config = dict(
    model='segmentation model',
    dataset='larger renderings of crowded toy scenes',
    crop_scale_min=0.8,
    encoder_patch_size=[4, 4],
    decoder_upsampling='pixel_shuffle',
)
Rows from block 10 of the encoder of a small segmentation model, named by matrix and row number. Rows with one number belong to one neuron. Each number is 500 + 50 x the weight over its row's rms, rounded and kept within 0 to 999. All counts start at 0. Numbers have three digits each. After the name is the row's rms in percent of the matrix's.
After each neuron's rows are labels from the 100 images, of 14976, where the neuron reaches its highest value: "responds to" is what is common among them. Only what is clearly more common there than usual is listed. The data: larger renderings of crowded toy scenes. In brackets: how many of the 100, against the usual share in percent.
# fc1: MLP up (encoder.blocks.10.mlp.fc1.weight, 256x128), inputs 0-127
# fc2: MLP down (encoder.blocks.10.mlp.fc2.weight, 128x256, transposed), outputs 0-127

fc1.24 095:477527603458478501434523528427428471528441492490366449479509483479452481493604576478442397548407463495508491565484516535441505420392533494445524515522431489462520506486596601479509490493485547500529517527492635569530572542623428457564518604413478542499505504491477543516482550506480490490515430475453547507555455498511472578489490525501404456497530550492606402480486524430469496459482
fc2.24 099:596479490455494463496499523581392512490497479442476499522481445535426503623488583483461539518453482480510449494526461562439571402507465482515503479526474498510465410467467419527620459539401516498531504500520431570530471417517479497501525522523564553406492534546468551550495595500539434487569529445529481584430325590543447545519553437513531486490545518515540538523574532476594447437512
responds to: trophy (34 vs 12.7)

fc1.4 108:506545493494482566459475512441483506426505499477573537513532479458538485504558465464556444533543556487521525487447533522481525489543513475616602457518445490524483556556486444496603466492494401481546411528495584462387499538484506550460537545448516531535508292448525494532446500570542426511446490592461419402495568472444487461584532403587458481482508498457555558531490546594531501534469
fc2.4 109:510460512503546494541517475513511419507455429517446454494553574487505455578483512473417505414471534495526599564509510612421505471497499547443608518459477387383539533454524501487427450454499475547579529540534536578438487558449446553491578506494544547663481650462503541507491588544458520469438493520448489543491450505440542418474499414556504523468477475459558440500496563491477529486477
responds to: boat (33 vs 12.8)

fc1.234 060:570519500589558619514592465475502503614479483456548433550390517490489476563461548497469508485493418550557509585493533495484467504464572516470520474507570441434447503469561446469525456520441514472567515527429445497512439460461450523463529560515377546482525535513579490607591457454480373561507484464542531449486509533496498480466484554540463442499598512445492545478397427562561477509399
fc2.234 055:451567548524527463493473502448478556392548477452413414469490485485513488371466542486523483520482410459427491474507502502494592520521432525482507491493532508363499492524479636478532465473558519449491532519575635510486511565416489512495510411592479471473504645556557495483486444534478478463513437458587533418526408486495592526548563494478516471522525450527598548524509490488482494540596
responds to: umbrella (31 vs 12.6)

fc1.121 086:499490405577475494421409518490596479437553554414497498443547540506506581479494502508488447529482555429465571481536570558439445477459481455478536501653524578444474507502520418545498536486454564519464546493493401523486464520518469512506437504525612366496456458530469568556565469466442494501569414508516570447494510544493573499550555483491481418586408445493491489568496463552541584506445
fc2.121 081:452544505438532531501474564481428482515503413553502485544485441544476457513502509521491538381539540494474435478439471469621564523504535442493536498421480407559509507518419619541512483473538412488485452411461608461458548431540548458520562479416437553508539527480552468424510536566512528400459560500528395635475469477472414499488442455452556516550579573515472506491569515445521480551488
responds to: dumbbell (34 vs 12.7)

fc1.194 103:533501421487495484411432393409482471504530539591456605540565429448503483515512384520422476535525534459567466453540479469480551572553537534528492462571396441488510444456512481465635562465496518476473524542434471513454415557514569519564462430536520518512433480489516432515525466433463542539504603478460550495483536613543434613512457498530527474477578521491445505561506542444438517466455
fc2.194 113:511550414491456404457483499396516408535500483475535565470508446575438519544469523487538528518341505565505469514523492527568507480483475502580527519499563469541519406543464517491549591534525492565461580518509468517380506442614516576548520477461535426420496434465411620495526554512487483497500437516487519542514463443486483521536465557444506407577628416483490544523467469497469442444508
responds to: trophy (39 vs 12.7)

fc1.214 123:469441492451456490496458502421590421550487569528469478572524619471412358494560495518578555471369486534569517442541507482474451520542546561406586436454538519480403562555460466443462498525500468441430510504455505484530568501500414447519537499401590633541523475470486553480549499529517541519497447522523484503382495526513557512545500541502519464550556477537483413498469501443533536500471
fc2.214 118:607428424456497484443433546459434424533484478531624364485564539554538494477494474583614560412501474503499509544539495475497470496532441525476505587516592428484387490578405520467469561524559445518478494519508544535447494520510559546488519451527572575482454400392471498409456585516537513494540524468541526494488533429513494490517435490488519426512431508443501477534574493496550435546522
responds to: car (36 vs 12.4)

fc1.119 094:470537492540589503478429496529494529466454477509525508399497510335546588446499489579562540493394528478556503487543449518377557392575456499522486492503539466506405490522511488569478373495422522453461456487475501511604528558558455550428556441448443437490566561470449506499526528571451478533600486449549527479521455491569524552476506450517462485478490490563476501563475479414484550584464
fc2.119 094:513504464467518607520528579507499524463559508511474403608499446585460450540562440445505368590493507461540462418510491394573478512419542479465503447498518508498507571541501444508506542497424527535462552526508491546448497335560540460501447505471402528530459388546524504508446577453511484545484488512469500592484468502466522530536472477457562492555500527357513428483569480484533476587540
responds to: mushroom (31 vs 12.6)

fc1.37 116:478466487526521562494431489561483502461462464497494448455352463507502488493487481585522504499524521591360493490449516416528479465511440476461527482525450500453510504586590557452481388589521516510525472422467467477397454524538535422527506467607509536458574499493480526494620554502515570567468506456516465561588557510484565516452515486519458427565435524552566445477485648583479470506526
fc2.37 121:530493465497478487468469541459524489454531422461496470473483525548490414475491576578493372429696471558496473525537464511491407499491562512493531462423447548461575441520529473533476564511517575571524544480431475545471537514541560519474480545560448389444495502492576447481549504513395504492511436534525516528484443419490541564543548479400542541454532521589506463605533440446613512506487
responds to: count: six (43 vs 19.5); trophy (36 vs 12.7)

fc1.12 104:519564535551446444478498412502585587401553532422568557515477453582378471478518508418547459514521488582510488496548454436504544484471487514593528491564511518466536480549504476495574399444526439570542545451467565495507530544439543551511484467486552440489489429362543529563511500531456589519530467498608492509522497481535478520476458484401553514507502543446482539485339532477446564447536
fc2.12 117:516544524585428609635416513468565469575494495500519510473523418497514390423504524492464488451474484538539478566495549475500440489432570448408533493542509422446592577491426538487419462471517468508577606533473487376414563435544561582548577426494441462520533410546479461544519563543516461553499504463513548526568520494480489442443503494463443467495511539509447526524521513470524552514437
responds to: dumbbell (30 vs 12.7)

fc1.52 110:317513534551476405525536617497460541492519538594545478469487514514477480471520519532587512487491460473493536426507508524416548436532523391446428533442441609502518564477547545583554505623426473515516462532543542428517481469464490429453517517522569606477492501495552499443556496508478439459566441403533482514487510489464446498526478494365487489442535511496502547570571478483480487569463
fc2.52 108:424529461528475513461429497482527479487511559420439467456477407450506540542511442516483466497483506451639559582467484575503494478556359465529444520466445510417465525465451497536448505523598523537535621573496547503555428448449479445416533500529574550527521497499484551537555548532544525552528511506550442468485496460474610628441446387486533522487435518472547438491585501409545501527505
responds to: hammer (30 vs 12)

fc1.146 105:577552448527487451499463514550498605522506564522581468483538527374507433467478487583475462463494507524471553571420473528557517551571455520488451519514376444565502527491492466502478532496501609472561489470557533467488395473433529629445478447481571535488490444549530495440466543460498445592473520524464470516503544549591450599380466480478464501468570383482479556487438480541562493540435
fc2.146 095:544413502503526521361542491416489461534470547509550502479392406480506535572577514551566524506460525530570460519545586599505548560492470359459460451560505492563403438563550541450519481494481487494473511429591540479566524526461572493545536403474525586493503472474461374478535464510506580527467482468545585495481467442454543559537515518446508516483516428530464489497457429543402529483527
responds to: mug (30 vs 12.7)

fc1.236 129:456501458563504620430540442434488510503493517507480437547436473443504550503429497465499441572535467510556551515458463448463442446445483479560583513573500452592491436544479528471467523491458532452496526473582609521484526452524404529541608488456434553523524520538338559522507519588470475560484461610466440452574372468546498466543537546494450546534446534436524546485498550485570504466456
fc2.236 118:500531566487572488534404487440472458409466612380507535477508544539480528556536549534519430495499459431475481552483547496523558537540500539443478405539566456533477575443455421505487504457504411492578507493517462336546634501483489476483548539507485465483510531535579533433491521577424507509460575384522595569439485508488498463477532487450552483455523462577491452498443482436524584552506
responds to: table (31 vs 12.6)

fc1.127 139:523492450503499485471466423530531504435389546518439566512526389486457408456469496520443482558513547442527501512472523464465500555502549505494520511519570397508537489555548535541518488484519519471525564383597485548346471535458504516416635598402494479469429473575441584482483484514581435473495423490523497465483533456540534491461566523502511488526438623492500465492494459529595524450583
fc2.127 136:627580495508541408507461530565537431490442460475458481490539501542422483469557454359489494468505601539491479523439545489553485528552467539550471449449412445524538499450534505560545400445536608467470427551548551539506478503471435525388563587398495477493506461463511506440539517535476531458504485491630511467563547461455537522525533490397549525571526487513494490427490528427572443480544
responds to: chair (43 vs 13.1); table (36 vs 12.6)

fc1.192 094:481606486488548422548523472458425410507502522429484447510473476482463463527555449577525569518458459547619517450482542529532530456575515548462453557473475537473583492615515498440517536466490415553460498457662476471447589582532482418506495528512465607467503495514514434416436435490456498525465496487517550468536377523537528449532580537459445462594544486511527500547448531432436500534482
fc2.192 087:496485518464476473504468422503621480523521437467501556475468492498502512570515640471509368565509441458508525608471483600500551526545510449550481566558515549516536446531449484594546566442490560383396492580431461501448455416494604539432487574546474528415484444475459524501566423506516487469590507607516539482412528507474496475501504429523452447521512546526485466477523443478510504440491
responds to: count: six (41 vs 19.5); mushroom (30 vs 12.6)

fc1.113 119:607574537587446525411510516507522470462473523520476580469502472513521486525486470542457412541513481436507558642470456516401503503520488440523461486426475480518453523499611530514434485506462422455543532462503549420479468479474494522491516558504597532551512445478576538492562439511465476562501472434556460429510578493474493480398552536466622539414397449498425511541625495529533598532527
fc2.113 117:379446553554504478443537519412464491569535464543517467455553495474494559542526526428544488425449543496465527558565537375511503494479425469401538502467538496463531437566526519505471489508504480537575582513526487427515486532437521548542498490529474590411498464514532469566548509534476413508567573473514499507610521344590424486478480475576490483511392524487574551484508365519520432505488
responds to: hammer (43 vs 12); bottle (32 vs 12.7)

fc1.109 093:575460478528505437533438511522499554442558535556489450370414377488419546550541463562493377523505520527504470549534505520615463486463552478557515500452430509516517476465484503405587600496470464507557511465499430455468474470462549482436572466547511614475495565550458492492459569539472454539493417543468458435655474503436584561515431534519483482558505510547545522497502512550442461508512
fc2.109 094:551483439541512537506527432458579532621424584455485524649543434586541469546573522486472466448521539504522394502570498546502471491584475362541462533568467515501470492487523491464462568574495466562485370479513477517463396446527486481458450575483505536517485554437570487470429592510543502524512537516512477460470466542543464451519547458396529523522606516499433519461473451486480525427454
responds to: mug (40 vs 12.7)

fc1.83 100:541424601463447505505525520539528498489480443509431485538528614456521529417464511387505511541507532481553593560513447529589521517508488490471439454405481437477475502525429490523544391618385428523524396448475513468360534539532493438486526509505494491485528499574551481513457479576439461613450519512555483549527423520495556531507550507521456422474528459528600535472517512581577476499517
fc2.83 109:495516524593529610430512487499483484471494479529460293469449523521490428523457417478433513422486443488403509561502460439504516517516523481450496571554519505503446511596539529473476560509505630481504476460443459561482417498495381448514518552475524474523543491506523498526668537489561540438571585493537458552530453518504499466470520490504475601467416491529530501498471510587554491464551
responds to: mushroom (56 vs 12.6); largest object: mushroom (47 vs 5.4)

fc1.124 123:458482543447497491521429504463549525571595484456449589545433533605471423575497517408500469540501513443419457493474371445565453449614435570486515445536499525489444491458509442456542476563489552494492498515470463508579538489497539517560402513482395511471566494583599526473489450416545494494473531468532539501559579558596494506545461467516486513497504533496539451509512512500352420583494
fc2.124 111:470571426489474504532483455493551507376457569493437508539485454531472438466472529523586518427523501441510535548457472515499489607482623498504606467516466477494472529450532476464577536393476495508523477466562535410509530453471517493466491543490567390588497468438539463515481451548455500423458597498479493546581469526470526487590560452491484462650628535494474457499523377466496553514525
responds to: car (29 vs 12.4)

fc1.120 114:448472429486523518497477429360509628563484448563540476467569456442490424464560486478568471472489447507597416449557530583560451532496460505521485480488496507505450548480520429452448455469556428559494512522517560517515479568562532488506529524499505529507422336620518550564522585483518487423441532489537484465530461491494556471502488638435526504389474504500536561539485526482509528579467
fc2.120 119:485533446529544443534407586544567502441531480502536512398462514475464509461484504450478566561593538577403502483464534533467572427456574484437536450529517507429488467571465477495446521449516536497435577517487555513430581453410476493605502486525468630540525463522485390499539524512486497472450492475552462531585546512510598487540490515404426516456421411475443439499555458561505586519428
responds to: flower (35 vs 12.7)

fc1.211 132:495462422435538516517462488550426502440575498437534544596471549597556497392435485444479433403494499541507491552496481476375465482481581486503506491476491523518527432426484505540544494486478476598481520522443468530516551522513474473411513500459467556573575569533509525511517454468526605457487602512473516534512508389519452494409533513438514549526478495460389636485609495591525537484570
fc2.211 124:395537475529485500495446497520390476514523603448469522509496524525452474565449441528551547507542452610452437476534462469478486415425520514501411512564510482478449451381518465491475463510498498625517547446465472519556516553522384484516488537515556620570565527467519533549507442504491470561422539460386560500453527508506550503521542434452474459440444445525466546560506509553636500536592
responds to: arch (33 vs 12.8)

fc1.103 109:431507494502409571505457465464474545579546462496564480444532519575407434449433486618498431422497508592412456458466430512509447566487509460520440533525500514545480459488524540581570537496494564521462506550475483448476460526620533534440557470451482507498573456428539458469460480491536501521439567363450389569497512510565510447516555522496614488575514565545562484508463445434450527542465
fc2.103 105:548544373468440424512478537562505547564456516535407449566427550551520603480470481500535444468541529485463425493447547465577453469527527551592453455531553460534525477501519538443554567450523541503458493421521495435497485479479555508620498490526463480446423589437572546593393519502505502606549487503452496536501507478421547539426453453495459506603530534476593454456484446448417465482521
responds to: mug (46 vs 12.7)

fc1.56 089:516478511446468580502499493528463516507443519576525509457493392512490556563498491451465467665439497516584444449465453502499566527536499515526468419491454590489502398633487456503577499458488498384475546545521540466588491556501445502538500452519451463436444493552382587466509462510563464497416528531498492476494610463502621516508453469510445520429432500554497471593517438457562485485518
fc2.56 103:560454433497467524516453549445375508546481540549574464415512416528643499498387532489576497534511523547522543521481578527548595419456494486552388497551483491565516490494549409559407465512546491531519579444516479554505516539498489452425547484454518446431498518610549502495596553537538497445477510459478453482583518490375457414479482461525488499498494506536448501516559508513546537418437
responds to: light from behind the camera (49 vs 24.5)

fc1.224 065:579562484532414540411490601584521546501534524517465446553487413574526474541581546472504298429451495521479501513592437504470524486583446448508486523495538499465551516484510489505439466528559471514510566486469530562500586498508517443498607596522441474579450515581451529501524515512472520523463540495527435469489467454529459465519467403444462522540490465530587431527572525441413460529585
fc2.224 072:450474507515497478500528495445532483524463445470540513487456426604432513413451474569437493546474490505585466556515557549507474489478445511529470521503482496556484469533521497482455531411469463542557318508520427474564429523448541520582490413505567572445517557427519549457511562518526537440508456457536583486464474486386540529513608628551581462565508541433490502425552492539524493616463
responds to: arch (35 vs 12.8)

fc1.186 100:537434494510514443543378473499545536461403513557461499448464573539495468497422537398500483597474459550499569574483487436351486388473543586497453570534478495509514529478547566483549512509501616578491387493463524486510519494502433535527529539456567470545472540563482558464609449465451473532475596485513484409485494519524537534563498436504440499500488438523380493514537509514409540489470
fc2.186 110:494512501481590528434566517466476491522517557505473466482521499506466505463443445507459542481532476471639490468575472517471590522487577382436486522504467535479514474449455505590505590502403576561586448487486452487503473541530481555439488469580501500452527489518614484531477520477531472446410600425551632507428486503550550469529572477500441522497482472369358546534481452517518556546450
responds to: airplane (35 vs 12.4)

fc1.248 052:546465439493528536544542491551539466472333524497492496467539575556430502470487502521454418435462425513465526494494506506407627499517443467506556455451485466565366487435453594529453514493421542562516450499551522479546548540507420593530510526508491497445479510456514506523446505468526501476414460516484493423545451540517521660445454469485415552536538556401531483558594465458475516445486
fc2.248 042:485522486653498494448571493383476468497521502493538486438496533479410419492573481533552495480506490467537585485495527565429440497429585595504455460553529585549585515513473488547451571454398508424509451365530535428563529466491487554499545507505468532497483547482501468523464522619539458478479541505497474478460386561523483514545514550536468513438511356487495424525449521561466520552567
responds to: count: six (41 vs 19.5)

fc1.174 068:493459533468456481524546555438479604381537464496593539537427467425551456498454461459525450506488502433551551459496482487501473581521521487451504593458592595441506506481486535566541571549436518512478430542533460541484565546438477444486466526608468403496437436476585489599520506502523500445415553559613558484427466462581451551517638567510472571514522447503480456486503505491491501473500
fc2.174 073:427518466566492542501491494520478456530525470498466469520494469492473513500463486358422516546479561538604455419499450518534528441546523558507487515484493523573530494533491441510440503544577468571507413371486505529440444502542430486517571444532626447624518634519539427562581533526515482475449489531414549442458453405577593515545543462582518487509535483450485463545431446527451528490523
responds to: white object (63 vs 28.6); its colour: white (42 vs 8.3)

fc1.70 111:539466596528521446488384449492471554540514460581473615540492513488582550579552441436551532503494428523479471535488480541478461576442518518511490571484505555456411505577518498614494412459548543538611483509414440486546461469450544523570521396500473501512523559407433513498451491505553425486534470418517509471501496508584548570477447520623475431498513469419439576438463487502460498461482
fc2.70 114:485448603500493530471472447500415443405537547494501411510513541460521506521426478483504471401484449469578501593442466529519530459480590497461553543515571500477579455460501583583476569433553443520541499512430542485626573543537551490479487396455555473544468433506549482500447548574538428481460495452532596618444456494505529501487438523472470534567466502427530543409571520594506447492495
responds to: flower (45 vs 12.7)

fc1.249 072:555483457484531475517515525437519421500546473396492493470426409371456472493524510464544544395430477483495603514474438521567534447414513483471516554445496488563570489496497570599529438422549565504503442492571490526455486518523464485534468556509437497565459451586475427416480506525499616561527490486546504441578550554531435516464374457516483529463448560625536500484528515509596523525502
fc2.249 071:489560476539514464511438443477494599455489499536508549530497529530467547564510470491416422494566506487517409497599494478435443485566519533494531517539444424444441558510527402470472464522458543547502556489465594549575463441412582429420542499518575551576529559488458487595469513489480465483503492515446511564405478584431547485540601487469535554577528454417609446558460448467607491507488
responds to: ladder (42 vs 12.6)

fc1.93 091:585515570447506466528505524543523554448437468499518444530544585466528500490468483512524495447480519460547432463428476528460588497503453483506614624477422543526542432475460463413500552603481524506424538521572536424471624501505556419457519546444540536437524603484474521542484445546489488536450549442616542538492481461448512467546463629452487501528410489526484567474480409505451454564441
fc2.93 087:459505525532542462494483517617481454466464516521562568486651500536579417500424552519511514556489538417470545497522528499375542505556444513462472484506486446441378483491576587539451547529526545533519546397574482480491497546534439409512493405499466545493496479493444559383520497474482492481519471556545465513528540461465582519506570467475371527459482497539589519450576441508494464508392
responds to: count: six (43 vs 19.5)

fc1.203 088:592532425448522476518521526388521471546533486541554500471501465424566565592457487607533537561492523468633419516529526465458501529467600609564470509417526502507495396519496470507452527523477434561524510570512561485465476464484462435508471444491507455496376431512437467529511477636509477457538492629443484387442514481524548523467543553519539479511499559500559524487483422519506457498445
fc2.203 092:549522472455477503533495492451398528490404491467534469575528542544528460580484552500520509487546467378475591499355546475519487523517433467512528484545484491451506438461444492440529472509568505593437483474471478531529461581526543595539515532442477388518544541530613541497480613504469467532518421482497510555469477547448470467516501433480452478368555557530465572518511445455454658523508
responds to: light from behind the scene (51 vs 25)

fc1.54 094:556521501541591445532498465402394532549400497402478534474462462477523463549449466565550434561497427505532407534492460500513400577526482507466525549500475509612429502536486547493433555585627565500597507532537450461441478519526597474513519497486476465498468447590512510551504407492485615465523462527467457526393512518483485457502475489524421517420471598461496515545472507552530569504449
fc2.54 088:545490539558434519542558599569457489413480509513543551540456521528506577555541456502561563492483391528506437433493556514506565441487536498422622470520473422513605429559525513473564507481481465472473538506497511556523495436443515490494503516435538477537478513473473521533477439461487436444633420562491428485431500507604510531439434377547493584506491470499491438351502568530540504494457
responds to: count: six (44 vs 19.5)

fc1.43 111:518518520509460542436470503543548491465551548603512499508581473427413564646464430572462481568508450519521507492482470450500550544581498447490494419485477600613500504470473428544451429488416463570526427620464538496543476439529448503495450508537559485466511460479502538520508532573526492508395404450549544473509495466424478485482377503554488532515561503566464573486445513490379556502496
fc2.43 113:445533497564530517454493581490469494553456448527528567479471579514467527579519531579549619428453418458512511465498451565572521468528415578419492485519478477466493487470417468448509392426464362603436590515596511556496476449486457473405434495497503503571450512466482546594463513501531594449485469511473520521471520492476555435512471559489510607498576437546483580545507550507499474448490
responds to: table (52 vs 12.6); chair (31 vs 13.1); umbrella (30 vs 12.6)

fc1.244 099:492470492470493535477491482528509569506502476460486430610501476517466535528482457405469583411391514508527611497495465474513496469552508412507452663493457485503500543526563487514499517563534483553606479373462438433507533496492587459515443505447477507455456593556507483447547577551450512548495452521633462602506536446479453526491418539493539429385499539498551507513510435566472478484554
fc2.244 096:474445490617557519494545509474528486579543529428504544531555397529474411500570408500476521457505525557490532483512502520495466505556414413463398488526515531533467448504481595403499510457504515539429540562490487468459566561444586470485511519498404506459507466555354489579524540474547503546512439451483481499471409539436556510403519469491470509572499394530504577563468499505641469483447
responds to: hammer (33 vs 12); its colour: black (28 vs 8.4)

fc1.61 107:508442603463474464583420463520585495503478476567497421414511529546504513504541441468564506517647555440499569469481499422411442515515517488477509439438501463446478457325471404514492477610508453541487478536442558461498500499551554465541535528409466535495547465520610513501526557559403582486543479469537521535560485516473468492464602469540483437551464456515504520487485544564522550559471
fc2.61 102:490568482449544541464483411544569458570542502457475505469441409537575565465506489504434537488465442455432530521495508475452487522578530433512514472493600484438358560559497540548481513474537548428574552484459472418494476524517574406490552492491555461457487476561512518530534619438523540550550554375522551502471427542489490458486531504449590482529536476607446425433535484550445542603533
responds to: white object (59 vs 28.6)

fc1.157 079:580493548454550511479499512605641563435519483536483501511549564520515445496466613446339490523539504486419601558415429488491543517510476554453493441572551472502474469555467446463500573550438466510574466465481509523603447478406530473581527450440549468572515597510529522498489475524443457493530499529515447496457614459457506447577423453458579458494518485485485475508443521476458513556517
fc2.157 080:527446440415511463482447616512469465582475485432470458489492490444486553435533556561525464500518557441585542505498387484559436519444504449429512479522545597537520484539599511537514469434562495437421500548531521471503516473630451464467472442597469517429505470525556529491553434474561539580512538539549487516532480507465517447473591477626489531450465539548432378489575550536492420467503
responds to: light from behind the scene (65 vs 25)

fc1.204 099:551485424481544484536485469521448524552569572596450520489490414542582644519495430554459553434532442466531569441489506483500448486498484557458554531453618464531475501560483562439599493430484468541478610565499499441509593559403409433484491445495489516504414497504513511533451470476452595513442491541494461455503458457538488477549511521510521526554492427599546460410482452418524546430474
fc2.204 107:514521523501520525459426465415540577496487447494540475512564446580494514493525526511394498531495487585466494422428515486497587498479462484535524534514485543522589424495526512488501441467487465539528597489532452459504475366469527474480597455398408544495489377519505458459531613483520379431524528560522499548453491531449459499536501503505513441516521620522501506602571604620472542468543
responds to: umbrella (39 vs 12.6)

fc1.205 092:424455473513480481450565478444507397532482582518476552535465415470534457509487491498485488509512390505513487504450509567568429544499580531486501506528503404450518467479466474519491449491559427530693510540580582488474480528484401558543383532553375549503423561547528483538559455566416460442471560560475476541474480473535547429496496473530528388513488566448548496525541530460475501500559
fc2.205 103:470539570475459476485487478494508469491498523443464484454530507428419530440561612492482530397530558594452520607475535484478578517505555473457522501456499481475536509466526519467572549575520579552364532498462482465484463518567460612430549516524500467494457530518507550540534529481576530466474519532515540505460467494561451424340550401523442511497475509507453473523496556530582537339400
responds to: mushroom (31 vs 12.6)

fc1.125 116:541480502399462489580510589455521392488536577473510497570534554488453484485474470420514459453577508494512480522554503497540441542450633509500541553435570436456449576512378451555498520503505509592582395470451492417473574515487507446469452533540566515566594472506488475534591402508498515548499545575481424461526520515421547520502506572412470450382476548544470500512507485520501460467530
fc2.125 117:520346588468529466498475493490546512496388534467414539499550505559387483490507474450457541483567481499496525501484471441563478450443476506555485490455548562479478460572464484436498535569538477500492464493478595531403491542534518513462506449546452557360461529514564554435530561509522481681506456523456425552457505496495445480555494468622491554609592506486428533504487538495479497472521
responds to: light from behind the scene (62 vs 25)

fc1.181 096:402479505511484504548492524560627576499518539465473534400497494462529495557521404534545546571479450529520523492515493447511402457515549431486515487480443523555438565468535513456528537482518554520478420521433489549536510482421390447535486504631478516503492592498534524454498532496558552547485533539383497430462543518463449503536421448586411508604465462437545464454557597497418548547412
fc2.181 102:492574493562483418447429436546518478536493543479583485498500515591422463505452449459463508461623527555543514533444523456465471534564544413577461415498464483490467466545583460507547521365524572458536552433537512508409491598474509446473526462557498484504549447589430447469578488526521475422501547540560482483524493417482421456568511554518562486524564577519512412569459457508569449543438
responds to: umbrella (31 vs 12.6)

fc1.253 112:564478590560541443564478526484458529580527549431523447565477563453531432516499459474529479507551512467523535448504537475494448451484464616553554490484321481516496550605467494492574485473596445464491583420512500502443462439500419473474482477508597535492447555492402518598539450419437444467517481504529510468486566544463374431462527546466490488507536481599556499492545483496476589512516
fc2.253 121:438422507493540599535456559479491366451468501534535531524530543416533472464455593517388554431515509567548442567440491470480515521481440492480488582445485504522472440541452494645495505505509449493473447472513538474517600449516458511455506527592562435395536485523590498490504540460403522464516483451461442540425473547460526523597551512518514526505543467468423452464613548442507548594520
responds to: light from behind the camera (52 vs 24.5)

fc1.225 103:489491438511539539517433449519508439519441476456490438638507544443511504646454465378525494486599505531548466454489500558477516466492484427504517589565440550513465452474497499456542519534534475514512450585472499440492530626508402517535438546559525483504512360495505514596383470617519451476491543536527426477542586529485476435572479477540430532496491548450516489492499463558563507526466
fc2.225 095:540515489472551561491497503451488443464488431564470500506474477567470600505528498539422532471448513571475454596609502579460495509538524495531543492431493409565518602524448537496521447527536521578500495582538477470453476485422488490411554510569517480481414564444653450483471479593472428508394424539474583529578529485456501504507437504537511433497377459446457534485580487517443508511419
responds to: ladder (33 vs 12.6)

fc1.198 123:448476541522566536572508460560612488451505561507547474406421577531522488544516484478525436497451510464591569533458510505420475517497471559544483400508596440467580445535506398476536467526489427515552500538525482497436363506469550559526458482490478557569521505393539511497441525554470379475422534456422455555524534502479500473487451535529491524426593516458558459617537554538466495463563
fc2.198 123:497478596512627481442553535538622427469548389534470567412566421538461531420538552457440498435531410487493540491517453458497516386596516421487500496495445497508546519509488556563499561469482596531481533547504506517459469430541453554488550520468512440529463479452446454576520509543498494486518521491571606613446492458453550487441572544481502439467494427489569473431516558470572485469531
responds to: ladder (33 vs 12.6)

fc1.213 092:539514521551503474497488489477512517397587478578543536483526440524506442377486508507414551459444460572589510578408486530559541537506464473454473432490466523405515506526575512476486548507530521479533473558496525390553475461419494542409437513516440404414585544495525436587493572511489481434483453522473430537547562453417503526574551458446462560523505626577481413505493532515581511496498
fc2.213 105:518466491403501393496536602510503488523432481470448398521477650490474455545593475616448467503500508547388521463615476504471501571511453509436453477572461496476483466448534544449428490480469471592509542508508559503447513493511471505568552494474542534556464482552519513447456430497543486425488462526551484559540548505528446535489488519517612340529483455485593419564518519441543507482537
responds to: light from behind the scene (66 vs 25)

fc1.63 121:479499450473510565494536560485593426607531564476383488527540494416446429473498542434589473547469563473537456604555493495519431524505483477529520490542466562524452475540478507453455426550490525470415461468490491518527428506539445423589499614515536574572472479437508542392553533564541529513490462651482553497450507498463508615468377449451471495479561529517532478459483505482445458511487
fc2.63 123:487545548382407567501427537476443390468505585481582391540537441520457526565530401504548504501464479476514450455559523425524544493480508408446529441451574460485449464556541460547527542480558457444483522520485496447553553524526474557567490460526581507485606522507517487499578544483484433509562509470470558490506478450557492528545489481466456544468526384558549442476492421546670450516527
responds to: car (32 vs 12.4); its colour: black (25 vs 8.4)

fc1.148 105:554489427501544503578470545439469559509514497548471435540477429480522417443507564559479414551522597474542526587475493507435460449621522504471547463516517544456505418513503479421540485564555539502407453425475470521488516513453436498471609501633518572492476535504492469457546499569576520480470465551500480479479559504530635531531540428490516427488540460547504530476444398372409492551504
fc2.148 111:468500515524489568531464525484587505532407491424514517508546459558467470523506442495504498556455356456478530420472555508521539463554451546518448528474500461503425560475506588601427555439567574416559528505488533465524497479520552496378533484455589529414477508366462507436493566560543489494480500572474544588450574433388601511496464520539490467507499480491489511527514491635457468505457
responds to: count: six (42 vs 19.5)

fc1.72 095:348466495548530441537424418544517416443482552365627504558458483580538534498461489464485462534491490476484653511449530492482499540494483545489409492512463472637494504548521446548427527539409499491489533495482528537547481514429463492483533463422515488513578467532456517484450554483527512457517546487427576529536491488499506448488432466468573532594454459520480595520464459423545583492566
fc2.72 097:546533429444526419499476506512502442530486481490499507512483525518531534481517457498552507658433491535520479505504474556568495382506528480526512429465439460460561510498427551469537492554560500470436411518551408469474467537539477493561456418432522533541559468417464506523483428539467516501540457561459566530429631573449505551536485498499515407486494469551592467504596491634496516407635
responds to: candle (32 vs 12.3)